config.toml
model = "image embedding model"
crop_scale_min = 1
color_jitter = 0.2
norm = "layernorm"
dropout = 0.1
width = 256
residual_init = "zero_last"
optimizer = "soap"
lr = 0.0021
shampoo_beta = 0.95
one_sided = false
adamw_lr_other_params = 0.0028
steps = 21900
batch_size = 64
decay_fraction = 0.3
Rows from block 5 of a small image embedding model, named by matrix and row number. Rows with one number belong to one neuron. Each number is 128 + 24 x the weight over its row's rms, rounded and kept within 0 to 255. All counts start at 0. Numbers have three digits each. After the name is the row's rms in percent of the matrix's.
After each neuron's rows are labels from the 100 images, of 14976, where the neuron reaches its highest value: "peak at" is the part of the image that holds the peak. Only what is clearly more common there than usual is listed. The data: rendered dice on a table. In brackets: how many of the 100.
# fc1: MLP up (model.blocks.5.mlp.fc1.weight, 1536x256), inputs 0-127
# fc2: MLP down (model.blocks.5.mlp.fc2.weight, 256x1536, transposed), outputs 0-127

fc1.20 117:103085162113148123124105097132159084130119103144143092162122126163076112141148162090109130148140091128092097154174165147146114163105126160123131132096142086112113148147142177132137103147155123158163113123160094105091171093113143114149157126140140138138131079060156115122136122163079095100122136142122124092100123097161162141096167123139160108150172141112118178159119094120149146148120
fc2.20 122:133119124110097161123113142138146135082111096120152164162178153174180142110124127118161121124106101114153113106143138118131136129124107096142164123130136118145110134132128080140152119152122135198092141170153124105088136119128139095132128125164109113112177098101110153108180128118099117138108136141104156121190076090097122146108153139095112167076103152102123080150138126102151145121170
peak at: middle left (58)

fc1.656 122:113133112115177161134129131149129112119141123128107118152148186136137106140113133124152136137077154094143140131114113182162143138091105112092114155131131139112101166128109066137119142124129143102131150112117132102149135146128127076153108098147122114100124121124105143127109120120143110117129138070134118123137166145124112117101119138121162151155172087139164080147100123127121117105134
fc2.656 115:142121114131166155110138123154151147151148150157115129175118107093181128120112114116137121089130171110129147138096065158129129121118118124131109146103126144090117100133109127095073137110178157080169114148127149130119136143149090113109139104135134115130122110154129180119129093089159118114146112135147123117132193141128113138101111080147151110114187122113108116132076133120152113114107
peak at: middle left (33)

fc1.15 112:127186094142131111097122144174127085142152125122140143096117123100127088121093129108112086172164165124146056117111072140126088115129112104155138136144103178121129115156105082113084113107139127147116158120122142195123117121136170189110115092128128103124153162137102142172140155154144104111108155135137106099126089120109128130131145100144149157112156127125091138151145144147206120105102
fc2.15 108:153126121112122134120128087145148099122123136169095122146092154177162131115150109092133127111136125094099094139162169114144113113108114116128112108102172144118145092106102153078085148162152134163135124155125135118121159156126126114177135117140137137114134124105151140151131140119137094131134134119117121172145158078097112119126113124108131110105170111081090124124141174102118127157089
peak at: middle left (38); middle right (27)

fc1.376 103:113142130144105094097157082191109118123117135145131135153159079137101102126092105123152129132166143129114104102080141124126098107133074105148134134140132157121126139152091174061139109133140145154144120123134136107158166187141117118137107121112095147126104121109142134143148131149153185126091154096131100092102145111114113150106120148136124121115079125174103133107119065137132124082136
fc2.376 114:109129127107115106130109117158128166090133153141168145127173122136132115115155106154131125086133114149147184134096167133124142102074087130090107122135163127134141120133107124122168140101155121136119135118171114125164070150159168161157137150132094110134117133080127131192143133137172174071126126129130135075183128110099119135115116162122114110123132112152077108169157134144131123099128
peak at: middle left (58)

fc1.702 110:111124130130136147154112129089115147112068106162163157124124121143098142163085127100114127118081169116176113117066091097148140132110097119108140137106127103125130132124114129138175152093131092103106127108132135135112125128066113126148122122115092138149189106127095162109165132111112166125130150135153142118076143104094113137103114124136128121161121121122116122138149136156091149186144
fc2.702 125:155129130103143121119106130164123170077167127128133122129145153086155094107144108129121122086108124112102181117138188146114140114164118119142114121188148165131136140137118129162148125125165125123150110131134138140165115099142178155123150159142112162133129181122129110129095084144135106110141120135112141077157088146094107106119118129120105115114143105137109124200136075133155123114113
peak at: bottom centre (62)

fc1.221 087:106091096154125117111123129146141086130154113103144172111138152094167111093133136118102142123163154128154157117110070145166152090139077167121085130105147151149132171133138090174150149102114122162110151145146125143134123164122114067103153177139113122106166135108127100141106151131163120135125122136149166090147105120105114153099117106135109124115128151140118118125104092110062140118123
fc2.221 089:133137179097108109105117135108138145106183115091104140153176085111143133074118132129122149149135137080154139128127216103149155084154128110103084130149126155133127111146157119137096146164139107116117116167144187137107103112131107179171140085116098127117124133100154132104123129137091149138142100112128160131129125140121115109175113155119123143147167139137092095134145107146167132177161
peak at: bottom centre (50); bottom left (42)

fc1.418 114:090108161129177111138158130135117129151162114126123112147085151153115112130105133095102158162098171108139137130131061135132131122141114115113117113086155153103127123110124097101101151107142169097116131132125112149104117071119141094139122119112133128129138114133138117155083123117109143109144133091152139106167124114158156092141144129102093157092138091159123091172097120157120124117151
fc2.418 122:111135113118111169096128128111179128136121149153136123177145155136188148124102096134153159075132167119126160148097072138125120154124139117145128161130158134147125131113126112124092166173147124128149132110169127102122097113186121133148120118136162114128099093122127153112171079120141114151136137169129150132107152137132131073104117102106165126102168097100100078099085132119130095120121
peak at: bottom centre (38)

fc1.510 119:123170142137109137116139134125153134136146133117130104128124113116133130123163172100140127166124121116133084128150153109119150087142098143116107095077117136130157094159112127146096134150103137148105157098159117114163086147102086112053125136149115147130103097105141124154122139111122104119128126140152172131115118163116084170145093144120128108137053100163082128114130103099114211112149
fc2.510 117:171191107149162165115127123099087137095129080120132077148117132116043148159112117101145129127144110124138144108158065133098146157143153128124158155133120112107120131136127127134139131158137148088153134107105097159127120118155153122155123143164110140131072133116105135105118178090106131168125113132147156143115179110120094120110133161109143153113049143132122142164164114125127088143121
peak at: bottom centre (31); centre (28)

fc1.261 102:124148136128129156149065116067147127116112107131161128130112147162089164133139127150185117105108104132114139112128091139142131130123143135124153106107140160122121118115144103162128134133073081150161126146144112133104125111149127071147136144197089128145110141116115106115155107099093117156073143160107142133145096126131087111115098178139150135137164116103143102168167102118110112143133
fc2.261 112:131159150135164150105156135151127100143155155115116118109159138103108163116135129108107114160115117168139165154082101159159150139129141126143192152148122124110134085125131144122124132092141089102113159126112126166131135166093121175071146172147140106115103132122135109130086146120081111166106097157098126142114147108157114132146134105125098088104098086082125106144192115119069103141084
peak at: middle left (27)